From a checkpoint of a small segmentation model.
Model: 48-pixel images, encoder arch vit, encoder moe expert_choice, encoder patch size [8, 8], encoder layers 12, encoder width 256, decoder norm batchnorm, decoder activation relu, decoder widths [32, 64, 64, 64].
Training: 9000 steps, batches of 128.
Data: trained on dashed paths with two dots that lie on the same path or on different ones, 147500 training examples, 7.8 epochs.
Rows from block 9 of the encoder, named by matrix and row number. Rows with one number belong to one attention dimension. Each number is 500 + 50 x the weight over the matrix's rms, rounded and kept within 0 to 999. All counts start at 0. Numbers have three digits each.
# q: attention query, key and value (stacked) (encoder.blocks.9.attn.qkv.weight, 720x256, the q third), inputs 86-171
# k: attention query, key and value (stacked) (encoder.blocks.9.attn.qkv.weight, 720x256, the k third), inputs 86-171
q.47:451418445540532505492422452514457452445443556450544617554441432563435601455499512508541504477570490542471470502468487521520478372486518515376491524472418632465582583577445460482526475501574545543486575381418475532526456523484579446430518509512422523591416589
k.47:481525497494414532445557403505511516482520543660520540354504505515596536489539495591429467561534469506577596582554484538524494454526472505441533443565444351697422356440535414516560420410487540487414483571446572621467397471439541462537522565537517375543581482
q.48:493489505510486510445487508510494511474526490484484500502514494508484480537502512503489519501443500478482483492491479507508481501527501506523501481520563500534468502517554482505511503532466538517474487511466489538498464499508477516496493505534551473546492515
k.48:491485486463504523499501469522492473521513524514488490434536465504497479490492497520546460492504484493475471468505502498474497528538466483515532506486488476537479479463484497495554516520518499531440524473485507530474491501511519503539488503554460479506525491
q.49:454490484519525520532433444486456526435554463502498556507510511459527500500491464477482461575488534534479516498467475447493479453532474500488512496479478540497539451471515465494489496505484521489483475495529529522454499516514501525540496477527542465578490462
k.49:475550508508473510504499514512466489471484498492528489496532460504525513491495497499513518493484514511482452576514522554489496535550481513509566459484485484511487421476518460515473500492498510495476499503468465480471535512464462477555460475536499482507482465
q.50:537496507498535519497556528495496509533495495487502457494495461497526501459507510486508554484478486500527497530482502498486510556470530502516533483474443485478466528468490490503517479499533483488549519491469480442527537523472501494532461546508517514474470553
k.50:483513502529498445506522454497481529475543481498548526524471568488504522544519487454497532543462497461543529495451500464491514474497508515494480499480495504466518502546486478522490494545446522501525489524520483481536487533514497481457496471485511529539454516
q.51:515473476492517491476523468514529492504503534507486489489469480497491522493507546498520488474483498497494483520551504486496539488482515508494537509491525480517511502475502498506505479509502493509514497470495484490511512516471515493509490512487472528470493501
k.51:477547490495481486526482515498485488516479509490506487502499526490515489503534489511479465525515521493512503506501512474509527522488501507511510515496474498504512485511490520484539512505491501481497538507496496481477488485502514502503489492488482524514502467
q.52:472481506515483537499463476472483520494516458487513567488551474478504519467470431486472479513508492499513515467475502476474490499510513510510489496500470469509508522483480498476503506523524513490467512527514491527510493513496487494497548506507501480520494521
k.52:507515496497526497506510485524515499510523490515495464479505493528517488523465499517494514502466473493475486504483499475490473513554481487519498520497487482472490493474534472511505515482504506524504486480506489473469517522503477512520482500527505500526479539
q.53:505509504492473489466544515493531512491488523479496456511461523525463490533506521491503482478459488487492514551533497515487487467489526507536544519519550484522489471496540487486501449539502507502505524520524478487547500510507488506483484501499507549497503496
k.53:500469510501498529512466515470463498513513498474497518487531471486492480455515475512465487499545490492480517482509487501492510484495452500507491487533510484528525487504509545486521490504516495517454521530484499551524526539495524507536515524511476470485516467
q.54:541496509469506503513537518449488506557494498464493480475484498503502502487477512493499544485474479506496520524502499513481516471496503489466535485516484468535492508523494459514505498547541526434563567504500522496500525533453515466495514513503500522476497506
k.54:516566540516516485424461510506529542502539516485539504498503522500484532499539549476514536491473470503491516461475502505544520494499479495497480502482492508495486532520498509518455499493482481504517467515534476520528495498478453480495529520493511500489488498
q.55:516518421545562528533486470507449480474564531531484511459529518478517457490511521510501536582485568526469461506488502468507461477516462475473423483455481522482493508526514462522530534477468512515523475476463579525394514496498519521559489434550543461544491468
k.55:478569467496425505465477549527489464449476488542522489506530475475511516480494516486523510484491558561487478559481572599496514543519538502463548473490469477501490448485521448516460519534491498496550484519499496495497513456501462458459515436530496494493527445
q.56:461492487508504525510450523499474498477543487511510534496532469525474456476513485463502509512509531475484488474473529543487428505478509502491474492468508523497463523521460510507495525480494505520455490520460493519484461490543474478499477473537501469498501515
k.56:517476483480500516534502481518535479495509503531500491483517459501510491525456483468533531462499496510460491520481519487486459524514487482473497526479490524513523490478522478529474505489517507537502494482526486524492493540520480518515493480538484499500505471
q.57:492488523486473460522488466523483509485485478489523486520477560501495535507485476510487417523570443494509526531495498485495534494512469511505499557513488489520578457454507502483476472498501510510454530489522492509507493513458492509505514498498432504539517475
k.57:486485486519499534486508523467481526488519524482486483494501476530504543526555476498494460514484480496496478520548453513530499468492477500536509492506521478519478473495509487494524491479502509539444503521474495501466500473490510509499501487515469477516460461
q.58:534493540462472468490559506529498492553445543465501435499448505539478578574529520503509487463504426487497534577567489510508553504485524511482522552547534434577531479495551513494508446537489529468541553511537496469559522501400486518486534514434444533465488465
k.58:501489512529535525470512491505488502529528530462536518463508503530536496446534521521473472565560470491499498434515450428504492472462490521523458463507499525517498540486494531476535471507530485495467512521505502534519500490488518458515517553478513487475511515
q.59:497468551479477449530514455549550542561430498495515466511484531470477607501489522492493465478519388504530494552519452461480578497501476527514552535519468440512547491459494502525523423513530506487502502496609466451557532531456513502470541527476387514466513492
k.59:509522522512589496516532515449462550506507485479481505494500534512511543511492501499446478560518486502536509474544420417535526503483492461513475494515500499504534538513460513464519508491462484501478506526473496486499511513501542505495488545478516504562491525
q.60:506482499524521514468493476550507517507512497489497504526543494495513492473478502491509514481487490490486452434486502511503480538498482523533482475460517495458449528503519489509523492469515457533502482491464477500487532483544508486479469512536509490490529548
k.60:512503467482493468557522491497491473474461526518494536506485546502517521568482489485509487520471515512485483502503497484471514494487519513492521541493520516521527503515456485481521545542469506489512510489479522524484475505548508536498491508479494494521494521
q.61:476490491521491483547462442518485505512508494505507563514505519464510555463497478466490493512521464511513464514496493499517523453503497512490509493468457499484512487487505521491506476492509501493496500462525511482524536497501510476493554490492447494480508499
k.61:491564537508523500499503563487478552481499504511498496531498507484548538505483499499475507493501511507545514518502485495514512513489540484491509480497498499488523485480490496496480502483482491489509502511509487474519510514506487511486484517461517496538497489
q.62:535510554431490456507547520534534502535429531488507428482453517528481551520515515515516453461531484529550531537516491509498548537468507479483525545525467466530594490489496521501453486510502490458498518497545477469518517489441503507486529513436434553452507465
k.62:495451505498510492496505472482517523520518524469521510505462516525466509490534526487480495531517461501497498488522474481528513444436503531508459489506544510490466528536513509485507453494500508460504490518490511480518493476496523502471545520460494501459488503
q.63:499483562478485508485543506484509521519471483468495500516483460484517493519488492502477482488503462515527527538519498461491557510476516518530556494538496489494523491478488494483493450527539479482524536506541455458592514526469510528488497555470477541500477506
k.63:470509519517537475511506469500478534531552467445508526516496509512487499488533464497463501540506458453523531501493471461495500479488476488541446497518525489486489523530504527472521470527485500512462525510485492499514519526501522481480507515497499515529465522
q.64:471477472529465524461499487491526552485535474527482551545523487481508476452487457487497470477481512470515484466503542493490500498490540517563514477483524495478463505473520507475510457496508471532459502503513471488558493495544515513519502514516554496527479531
k.64:479508505489486488547502516488448485511511471497475517499503484511539467500465465551467511507507496454514519540472506475467495529540501505496538496546490458482538455466521515487529501509479516479505545504461520521510546554497510544498443490493484484523522551
q.65:519482608459481484508542496471520522509435477461524468532496488517534547557473480519497490441544451495542583530527494480513531544499512539498556528565527482543539489450478552473482463505516482453533546520539462496566502520412470531500507580402474522486498502
k.65:478460515521541469513556464490482482576543534452523511491462537540516506505527488509455484572482462488506509476496470407522476483493476556556470482487524484489449560516486520480537450494503474496492535515492467454501487540491567501510483524497503495488447541
q.66:464468498489459512443484507531555537513493484491516546506506465482489532478481489477482449458494483476511502473531508494472534547493537520542542482478506457506501526472480505484476479530523486485467481532532426497555486496511494502494512535506463508491495550
k.66:500493493466568496556496451500512490508509486500472491481514479518495464527500487510475493494492475463496489473501452418462482526510495468529493552530524488507506504510484535483571517515497537519466544484473520529491496515546527542528480514522460507535532554
q.67:497509468518516474518468473543451478523492495474493455498500509487477523477513527515513504535495517526488484487472473529504511523501460469476491516478459497509508513507517480493517526488500532498514500495472508491432515482503484481509490468516508491501510492
k.67:518531485500519514478497507526544490439446532509525515493492506513519509492498545478544513492458525547472472469534499529492512472475500523475524489474508532508496477504488481531455532509478513495514442498512515508488474443512431512503511509490526499512494478
q.68:537505504493504484482555500501537496541491518485491455491459517513487516474499535499490502478500460502493501532506474492484527482482505494516540513498491481512511484498513471521521469518553503511527534498523493461530539501475529477464496523513455544453504505
k.68:515535488501490492480478510490468539493515511488508505526475532477466522534541491477489476517511475488522517480522462518539529478459526480491475513492516514504523523550475509482515514520480496499490496528504518507525492492511501494483543508482503493524489462
q.69:505545473507559504518459546426430459430572525502475502439517535495505405537512510492502584574428583501502514526460491502543396478514497442463460462466496582517473517525528465506525564529453540459511491490416573586412460496507474494523466437549602475537484493
k.69:476498496479416524437462511535518485489511510539550512499509450456470528476481499475573515427474502542492491539471568624529508485540453512465559440447464459491468464488561458531420463531525470492521468498552470482484506518505485473515528456524499489433517410
q.70:467519508465528523531490522448494505404491481531535539501501488517539448499526468481518517497510535524536527483473519490497520538505534484475517496493501544442523505472447520473436540487444467466520452485454520512504475517474472518574471495467561499526484499
k.70:442504531517464502514518471488520478498492495493524497521476486493505489476506473512470526482502533468509478537479539512492491483553446552528520485485492472490464483504556510518480449498512504489488527492529464468465503507478519509467489471502497526472464510
q.71:500487514507484470488503508508476503514503501473490454496483515518485505505522515523500498500505489477498523536487509512484498516504489497512505539526499492560501483482538496499501493512490532509497531514498501511502475515460490520511483489503521490526489485
k.71:496468488506497533469497477485491497494515511498512493477507472514503506496514495497512482510500480492496490487509479485497491491501461506499522473492496514518511478482512489526519497511506505537472497507486499517494489498482502475531487510539495491494485486
q.72:515507525491510499514528508485516499516486488469505494505482488500480504484494504469487505486507439509541518543522500474504485493465515522509541513486463505488501515465470474507505462509557480508507538483542474469552509515513486494495493550497462533454502540
k.72:486481516530499475531504481487492533528577440476516530530472550484507527511490452451448524529512471471515555484473479456520504496494500497485452523512495489466528518528497494492466485499472488499527514514543488478525509553499503497480506492458507521536477482
q.73:508505491503505479509508521444478497524496496510483484487502503469514483482510519502499522506474540524482512498516483502512538518511505477486521485489476494511503501503470485484493515485521500463526466530495513470486516501485520506535495498508535504496484515
k.73:517522486495514490481505528541534463482458494494496479540525475508494482481529516490524539481451528523506497506498504530506496503491507500490506499519528539512448499519520509532453496502485510469517500464514512485509519490482454512497501489512495519489511482
q.74:463507450491503490499455482479517496460526518521500523482499505512489478508504491490520504491477531516501484475516501534510486489494489473485511486495525505512506499507496529488478528478474488482451475493475518535442487490510480489508503466484518505510531483
k.74:496485489461491549484485529508507477516461531506478477511503446514493500490486507509537491455465525546476463539521510551508474518499493497499514522479535485522459502489545493504507489482502485458522501499505490485473516492509499522519505498528469482449500465
q.75:505474468515472532510478461528481519491518480480510550514526494475507501447502440467474475505509468501493478503470510489478507511506492528534510516487460443472495526464485485459484471478511498541470485504532485500526515504503492511510548504538475486506519535
k.75:501524485511529505535509507508482535491548463485496508510526478516544478494484457498473546496487493478518501478501472436457506515541500460493499533540510496486524488487496486508483540468491507521482484483513498538488527525515446483501510486517500483573494497
q.76:522519534485502498512528521545529497514465525514526509485459510519502530525486520496504500501535459507519490536519520512512517494486522495494511496500486489498513477504494505514479484508518499496513534472511489476532503480500497480488492536485456522495507500
k.76:478477526515496509489485476466486536490540493507502525488489512500478533502529500479494478506535502477523518496532464509516492483454537481508472492504515491511496525528460498487513490506495521494489516537496526529545481478525538480466526504482509486488504507
q.77:474497554507514539499493515560486496446499469499517504518533458518503447537527488491490500538501494496537477494445493486520460536493506525537475491503499543456460532514495524524515498492470495530483485485480458547542452500535485530501473528543509473536503527
k.77:464468489498510493555544429476488504522554440513484528472494505505496506494449447487500508520543474452509527509480523460429489495527464471492484487489483472512522507479494491470499487524505500545464496488487491508483482537552521489472491483503500508546489524
q.78:513491477487467470526502462508516504537482526512498513507488527489492544490499506500496476488543483467493502501523463501508547485517504509459490522508483465540540510506462502480488511490512508480495483514531502518499519500475504474476556492483410498449519481
k.78:528530493506540534475508524525524533527482530505476468516511490509497494512511522503496509473489490526531482465538482473550510487469517473523480507511500513490469529499475534489518509459532487504513485466539493485502482448498476499511528518494504500515496495
q.79:497481527466510513496475541527511496475483512519528508507498506497499519524506531481522502487499492493488480468519502502511519534500506516471498495477525496483496508504476494499455513492470499472505484488464477506516504481488479495521480525506492479502504515
k.79:491484503487506485545498458495540472489491519510513507458503507498512499512515514489529493497502506496490463482496488467468484506502491513500512528493508503524458502502460515499529512509506523495470514474495514523469467473531515527497482497510475507509529497
q.80:497498506508522495502479504488462482483522472473502483487481510491500492487493492507481477555500497512487515524472490485503494500501472482509496518510483513499531479458521469492506504529503510509491530520492501488479486529488501525515464496529525510551492478
k.80:481485496526472507489489495490493491462521484488543504487494485508493517498539479480517479512508493486484491526497491543505503489537468509512502483497487496492512463498537479507500500517494521528460487517490493502478528495483489486512498491524510505506475476
q.81:542438506445509514529521450543525495515435514492521483514517474520530552439496472507507474448556455503528518481473497486459559510492500544468504535516443470478555517501454547507446478468493486508523485455500473526525508508428520479502545529451398493458540486
k.81:497529496488526460518542475489487554526514499476483461511497582523509539596490515506449494548506470472522523484499492411515544514493507502521487535470468514478513548512454486488507511443489476505513459499514455450455433463476481478439512491475507532561467503
q.82:502500587489488491515524530538536521513437470507544496524513494506506548509492493487497501470550429480556511522484501496518513556484526527540538520521481490475506498472467556496486479480502486513478512492525452481583476506496473503495501570473453480490489524
k.82:480428530511532489551559471459486515536559472501484518473473538527508519499490459499464489546529475450533532486494457416487478483507499497518463504507511484473509557501464512488506467491475502502497507507484506475512484536511574522454472507491514510537475547
q.83:509462507485537517511516490464525528527508488519483526521464458465528516470496510452502502486475470529482512522548508459515542493470511523485565474464484488470513483436457460487478446506565439498546492483557482419544556537507533508512460551494500538477478517
k.83:496564527560495422585501515487467499488509458436554537537482558488533512504537475469475536548512501467529514541464494454502520541527517530485489515518502544480512479545488525497488501503441514430524529502489471483509543546460487474504473498475516522528487507
q.84:489499500511429475508453483522486540503486498493532495492547560503483542512484461516478487486547474454503505487484509529464478530530501519504463520511502458540511503515517535487497517491463539504434510525489508553493467496471450500503560463502475454511522506
k.84:532466480454537550449518491496539510513521536545461458450544461515518504522458516527492470483466487525483460450525493453508474494501475472512514511506503489500494502459505479527515523485530487577466486491490512508475459487513509524526491511545466461514502517
q.85:478544429547526544483435527439457474438584477520478540464522508500495411524485479487507523570479628502481493457470520544511411482513489430488449455463484557502467493527518460468508573511517524493468502503437560541368485465581494486527468430550641466576469485
k.85:504484491473446522463439519546539433453466512550531497494543409478458483498498524506580550418430545536447463565476581632523487514531512511451588441474495468491466421478542447580427522521486520490552463497489513542518510491485454490540482457559513470428534456
q.86:498506503497505524480539507498554505513465480514508507475469466496467509485500516506510485503482499534524507486504465476488531488493559463516528474512482508486515502518485504518504509536545501513494487499526468467537491486535515471476501533499486532488483504
k.86:504512502484497489507497451506491514511502452502480492504468527497454491487472497508487483509540491462511524496532502518515512488487500475507461501494489486495510514537496512479520491494492511470499509503501538479510500485497515513467523502484515517517520526
q.87:493470533491482514469502553513516515499502450515507493513481486504496492473531485484486504488496469475513508513474496501498500524484531509533517499513484509483487503477509487482478502509504516530494486506497461474574483499519497512502478537514529497505478534
k.87:495456520529501491544536449492483517506564459499523514483486502497490481505497461479502503513537471424534511474471467458472506492537472492498491491496480508471528492504486491495505496519482525539469502495482518530492488556504512484486482499511514533539495527
q.88:513491538505482495450506503459547533533492462482482468454509430485501488481476486523487507470466505523548511489505505510498511564449535476542524471504464492508487528453495528505501494527555474469476527536505461472544482533503506501503480532482542558477474557
k.88:500461482484528461492519465512519484526528445485488484514472517510466465495480480500489489528473494498481527516444505490498479496499473524498450537494513498457509500532561482530511499534464517486516538503474524441493524582510523515498469493500488575488458547
q.89:509485510501476509487491487503514513514490496497498494487542491494491527502472499519503502491482524494498499459480507535489470515502505493506477489503519477509487500523503525498515504524503499486477516516489478526481485491533499484468505493491493484505509491
k.89:531473499461512503501509525505510477506478525514478465463514515522478477516480519529521482499493489525450488504493520489492500514503497501493492524491498495502507527492488493523499516480501487504502485511457508483508494498516523540524493498524484491485516514
q.90:465495491519534546460473529454518494470546490510481539496490459519497462514507505482508511535444545473467499488514486485508473497486523487493500463508547536501478494492502484484516505542497490480480486526454490503489515510520501502489437495518557496532447485
k.90:482492499506468509548480465515465446503476499493530508477508490479475478515526508511530489513514497482494465551451520520479452534540467526515496488467469478484492463486540523490577495519514518499503516482490479473473522522522536503553475487578479520501495498
q.91:507508498519523508530524518481460496496513475502513498488504524496532479487499510523489522553507522497480517504442476465495501499543482484479480488532491513509503495505491460499534527510488505506539497513475539507477512530470529520523478492543536472547491479
k.91:483542501523467513463506502500495500468516500518521483505512495498469526506537502487535497499496489481526498507494520543520510497533491476517516461475466501506493503503501491498498508510494498550481475503503480497503493451492491465468517476549516476532489499
q.92:558522538489504508511551579472509514525470475495515461479487542508510507478471494490491514505504495502489535540469524487463492518491516491506523514506469463487510481482488431499480481522525526477526550523500506444521530511479501504525485540511545511512466524
k.92:494468522548471475495485483482493479463565502494556524490507524495477506486554526480479539542500484483512494486469469500515518487529478526494478494524503486461486487526497482534479505520461527507505481510504512529536502520487496505472509473526515497513502509
q.93:490538536477517492476530585466512499445495508509486424495427508550493472567550509513541510487486550495520533544498475522497474498498546469509536513515517545527503455514562506518496507519442544465500519503456501493508484497468474538532451502477568532512450483
k.93:470427505507435516488490432483465475517510528495521522486485459482452501461526511486532505502509498480515477524484500556502504438485451543493513419476510471519458466492522497500519433539519523506460521521480494496528501526489529497518482492512477495439494484
q.94:560470544456530545521592554522536484543425501534538428478477489541525510445506510521506508473558466501544520520478507467438561541469525506496493535518423458482542508516439501519475494479547506494564520488505471446547523479444521496515488561472456503476478495
k.94:486479469542475458519543419502472528510556479483533523523469564539469500543511523478452549574548487423559523487491471470503526471486543496523437500497490519437461559551449492457507486515471521494539467507517515510529456468490509459379550475508551519547499548
q.95:513505471492519513518498531518513498506485502560504493445531482515482494518496525514519529531481540514499459484480508516476527517517534458473458458502494485498499518543450507544505544493468541484482460507452517500445469489509495479538504473521536460525471476
k.95:512500482482497531491514494531524433490478494543486454467532470524468475468481568524546516498513514537472485522499522536482488539525511454489491511474474488491451509478501485510509519504496515480515479474532531486501482446517484499441510458568509512496537539
q.96:494520528560558478482586521481440510453526517453490488479479474521489542483539545492511494504528500447478525478465559524527483477517472507498487486515496459559516534501498443513530517484507511513491511487498497476489448463505559495517497529554540508554484506
k.96:515455570507480502529467510495470536466525502509555528491495493484533508458550465498477520551476500503511455445477486480477516537496509569544456515502473451472499465461471503467494501511530486530466523536459494523451522505538476485502532489488521490543597498
q.97:542568541551459423548397525507566554371555552495540512528513510434398407480575572350552579513541488533518481516569364504508470578437497496490504525427415608478410483526435520444533528498500446398390493497539470484479569466626529516609462514496499456442487427
k.97:471523455441457480558486473475514466537450510436462458512515623526492526569529528488531571462465470439489561537570556484470554536555512408546472549410519431506531567532584472435453557560459496513484450505524503605556496583447490548542405390490523582491586480
q.98:514478514537513546518526471538436523510514466459543489529513436503497483521529499536526486520519448462489516434451545527519473536482442524461495520520491539560505513541486496549516510477467487505448509498449483526459461504533493510520507515530507471542478501
k.98:510518499499451535459463474523515452577502488500517414470536491488483524442544485519453412558550466559491495512539530489524549504516478501548473471514451475509507469443499480459483511521512495475491513528444486459491511506458499498495524500487527528502553463
q.99:431481454514467478493534497562505440507518509490486504462503455479598552592621509503429493508482510469459519562585538477507511472503627458463461511429537392521410486526535550431505524533475489491511509500515526528522491435473510471470442460493482604510483471
k.99:462522569497555539528492487479576537505528530498519568563472479537530487463462442539512453466533517506435479487478499514480506461499476553499490552514544431542478520543451468571460477479499552550511481465555511570458456517544467484514475591524455467512512553
q.100:516535482543462466496551504559566418464513521560473590489460556469469532545545539499460506565478618505553488499549462475521515486532600441575508511518451500468457510516506513570473515513518543487524542521517503447526499466510547510517468477446526505503477473
k.100:558556450525510529564447532464520472469440501487535550538478555501462533591496459496552529497502512526562452545405527530518484548489450505510475514519532468415574496548518484501477536530480441577488448484547483546479468526517476539474460490489483477545438537
q.101:516527500485557496543459443461508485492446579563488531603528549478435470487392521521492555509477507527511502549448484435512531570526486544544518573554522552410513604467403523526583497478563571558568520522560459426469569535493443502652533463509400377491559491
k.101:543553371565532537566515406532403377474470544482485492456453524430444500663512478509488512491503505465520560459527437423518478487472502405547444549520492540403518547476586597469512494553456440537520455486544504494521474491458604536454497438405546498535484464
q.102:505461542428447541447460476441507450544579501449519481473510528465495508444479487494497536482479489523485473404499505483456484529480404571511480570487451464445508487508441420454502494392547581501506548465566481441457545508565415462541548411486537524482484488
k.102:477468429493593510500553472546383446495470465539504465506503494536471546471447510536539470505532526516444555525537417492477532494487449471521445551487495519471532526451537505513487475509451543510541465478482514513527547544457513518524486477431539560467497494
q.103:494464465504379508507451550530536461537495471547516500460441514469513469571548472524519478475491460489512556564551543546501501505548580397477465500492506472513395488524555500527501529513440466537545433534480510531506549438420567432450501476520447544461481505
k.103:470563553425528510496488616459606578481598484483487492507446374596571536478487519504545477432521513552532532522440576548504493528456498511387562486484523411597477507532429518549438490442531560537512530527446511456484456443562474471505462553645481506489477477
q.104:500433487505605462436546480450431471560496439516444442507509499571454523427423536552514489421575470466476545495496633570482452436529461571480483484554547433539543509421477487462495470500557571485545531519531495420513510495469525463488544521535524566476576520
k.104:551486517545428484560515529503335531415554453558533514445491480449513471479539453504450563575433536455510528456442369464484478523529560541472421502591473501495544440500475514483498545461471493491545474474485535516530572343574510478485525539471535413494466484
q.105:556477502519556538444558468576436503511485447471484528559445478494498542533504523521492540546504553512476496399466528539534426486476501530538555424564452533519551482519543476590452451499501460472464512481484466511550398534562510537456496519459582527574457469
k.105:541487465560477554453432486445447496581355435568540457508567602478443476503515441493515465578478477539492438527529493549502537492565404492601551431553528553482544463508485461498559560542481469473527462485479530438508487491439537561477480447470532452502526504
q.106:505404524440471567469472457488471455579586324462553487495518523516504513494479519496506484515527479533504495368578514537465395504483395538438478525511509585491553394534535542491458441430478536472510530434460494503576525443516412517456500456454588519475458495
k.106:479544429537475524461529514452485424587483446531506440477555528507443499428495516551510392524511449543460527501581512421483559496536435515478485517526467520481556462500461450547520505491421545480560453493451530582575532524456506475542476492485477501453466490
q.107:472481532478536513514476503448491487494492500523487503541505508507476476482471531508508507479520442501484544541478538508500493517499491533482474540529537490497488557458437514478532478479495540509534545498510479461466524515466468474524564487540459479483538515
k.107:498529470504520515511484524513456498456532556490539505456454506467542546500518514506489480502512533488504524456528462451489447489459537469447489556467489491479493528483496566493503492480497502504519522504458487480513491477530534470496503509467536480514491488
q.108:532478478545480489503569497562452510500458509488542465471439469557570562561529523533511530528491485495503489519523524485548475523494539496443473489543533499516480497512525491537455506516466533478523469521478511525570464419474550471431455516480512519544522559
k.108:452494534535512538529468502490619520521555475473489524484467444518528493439543460521486439491502507491508465493475535492538521502466508542543488503556476468527441466517470516536504509486545524539502450525518499517488492471516475496450515604513455477458517506
q.109:500504515522515498517540504514552431491503538508430532446461478478493474593576522483474523480479428505494495510590485450534504521497641466552437561420447441527363556489416540469487528548540520494433591485586463519445421563558553445540521469533528566567482451
k.109:554475461423576580578498440554398452551503492463556516485493500538544626481442377515512489476601519519426494580519486560536516513560503489492524559513560424517502494492515448502414498506499465505504439438551445461504485466537529558447458530460530480532438493
q.110:474550512566554510528478510518517450521495512499476523503566477474510464495525484535441509523481464517421518477510505495521432496499569468512492545559506454591429538460436550499582544509438519471544535531447432487414474567502514475530524455544449499556508487
k.110:549509471517517563466433502528436479522441553463567495552493571508549549436524492500493424472503517519475470468546509525486513441516448433484587561448517450459477475480516507484494479535495515490525472473498485464396445489482511485548493492487545448482455568
q.111:508490435562509433442554505520516478527465501483446525485481521486515548557531520496453511492441624496517483473472516518557472446501520482552523401543521476481468500491613507530453497562526466501517476510531486543537429494515542511467473520487611593577495524
k.111:536443557511503525497466515464473552481444440529543555549534523484474466535482468508525569535449490537545418490457526588501531519479451577528502453500518499524516457577518481574496510485502467512465482504531523538470464523544520542469518464485459448530503520
q.112:535514475535564466449608454565476531450493541483505483565495441554498535512456472521485472506526520436500520509454471511499596510499473550547559471502530469476567579501543483576503443463543472493491509519549482475490462565529552533546482565488505495531500496
k.112:575497456497495503493465433513441429503504485549549522473532521464455400546477452490426631537476523534478484492489436558536426507468485524553440404505490502460506456497598495449518481549505420460447499482535562463520520523523495559484580490480552490471534486
q.113:494459482531585490474511464510489482512427487512449504588486481494497503530434501522501500455511515478494524526490519551511487519475504514533499507561527526514520556451529571503508497501510561482567505511546451456516479525467495516513518493494493550515531508
k.113:592509468543475561481424467515444444475477512523552475513459491433491442549517484526495492555496465491496512447513419542491474485474507511471486469502521486519455517517554551530506518496426496492528467480469522514518479479499546537452513485421524445476474503
q.114:543511459545443501520489540495529487522484519481519452481544491464513467505474514506455526422477444498483526573559485520489474558518557469528459537469530463497414539452475462423561553554478507434560456510486481497479556535484546436495516440503444517444538487
k.114:497539536453554495545511482575483524463588526454488508488494438530571489470503503494472486394537465465482583491490486550513496464431469472451488498460513430583445484480489487533469467446450548476504443489535499528461491454566500523525527545547498530430494527
q.115:519478464438433554502409482558548433590513461511531521488506542487478497562475383531524477534490505466559500448498496539478571529510450442500535467493447509424510466530538530557457483447522491546534469532454519526422517518467461495493506492491451480475459485
k.115:486528429424466521387455569508575425595538429534491419486550433576413467475419553498520517428565572565481546521476565564566522479514496440434544409504466507508525512528539493493451558476515486497509498480465530442575506476500501511506501502583489544436445425
q.116:531459466504541489491489497482448597502463473421556457522543493519537516475505499450499541496510526557448451453457471496515443535414419570480525447494551564460537446476531484436485478545518455496449469452476477561558483522539470536489480530493567503534492550
k.116:415421529514541500447539439509482506554474486492474485522586547442484450495502536500485486577455437467485495482596508480495555479485486484562501477456503544559451470485522490515543453528464510408476497506534512539481500555461492537489506459440461522492560508
q.117:562468539502399507423500569439459425515543461502519482420470622501500629450601486427534471518538531461536502485488626573478473474596546433491463516519458464496423507520485400428495543480593506607584459504480560437524542317445546454509509512506501546408416548
k.117:436504670377574544542499625447560603325538484485456471484530348543522537501481544494522548542454525555526461502394570465414561663413555580472389578527458432509543519406389538515461506459519586564508568513471393617477586479525359473487496581511445504573552504
q.118:485562542547544515526518494538444472456490534519518508461532484478473525480521501474510487537510502451512462464514488480496460497522507476491474540469451528590514449562449506480540572509538510496488497527465527478484505410519472563568445493458482415493438445
k.118:557506565527430530501525441505505482476445503472431461542490502479446486504508448444494457522486464514497458517474479490426566545588521491583466532554493521411527532395523456430494539580471546541499501500492401545489525527390453443522477480488502515538530500
q.119:487468467532435444475468490497550482509524506464484530478492559432487496540559494446509516482457581482535464434505471529498509445485425474529473439454446498466469475543580520466451505494553478488496501484555499538484501466540508520512458472467585577514494465
k.119:500460541478482487527473500477508500496487456531516518542540524526453495512455510521543562494464495516496464476488519556488558509527452556496464462454502477487527516597532435537447552500477489520497485498471555592516515554526512532510468438476497520530518491
q.120:526524479506470502454478455515566397492560496480449563527472529456467523526470473465441515522467573506530520434538456533486493478557485479589551502534448504485505505502516532532504467430499560460566532514560450447479506493512502521561478466472530529497478425
k.120:581522411506497527504433509464427434485425478575568505515520571518428480545493482488525566451475486516485508489477450560478519496505462520497474477498545473414567513502568490521502529491457458548530441483504525575553512527509562532531469436467522485477458549
q.121:465412521455545512483476530462433545521507447486534413438521428546554522494507500530527452384577412497428523499575551473435440457466452567455450539415556494540501429473471508415493515515546510510429486450542526540516550471506515469491499481511541532450525513
k.121:476460576490550459517600411520418544457611455526469511512509400489511495416473442466498524594504477497490523551526387478444553494510541500488476527513501534591456482460434462481452435505444559453518495438492508514545494410511450442500478524519528515506506441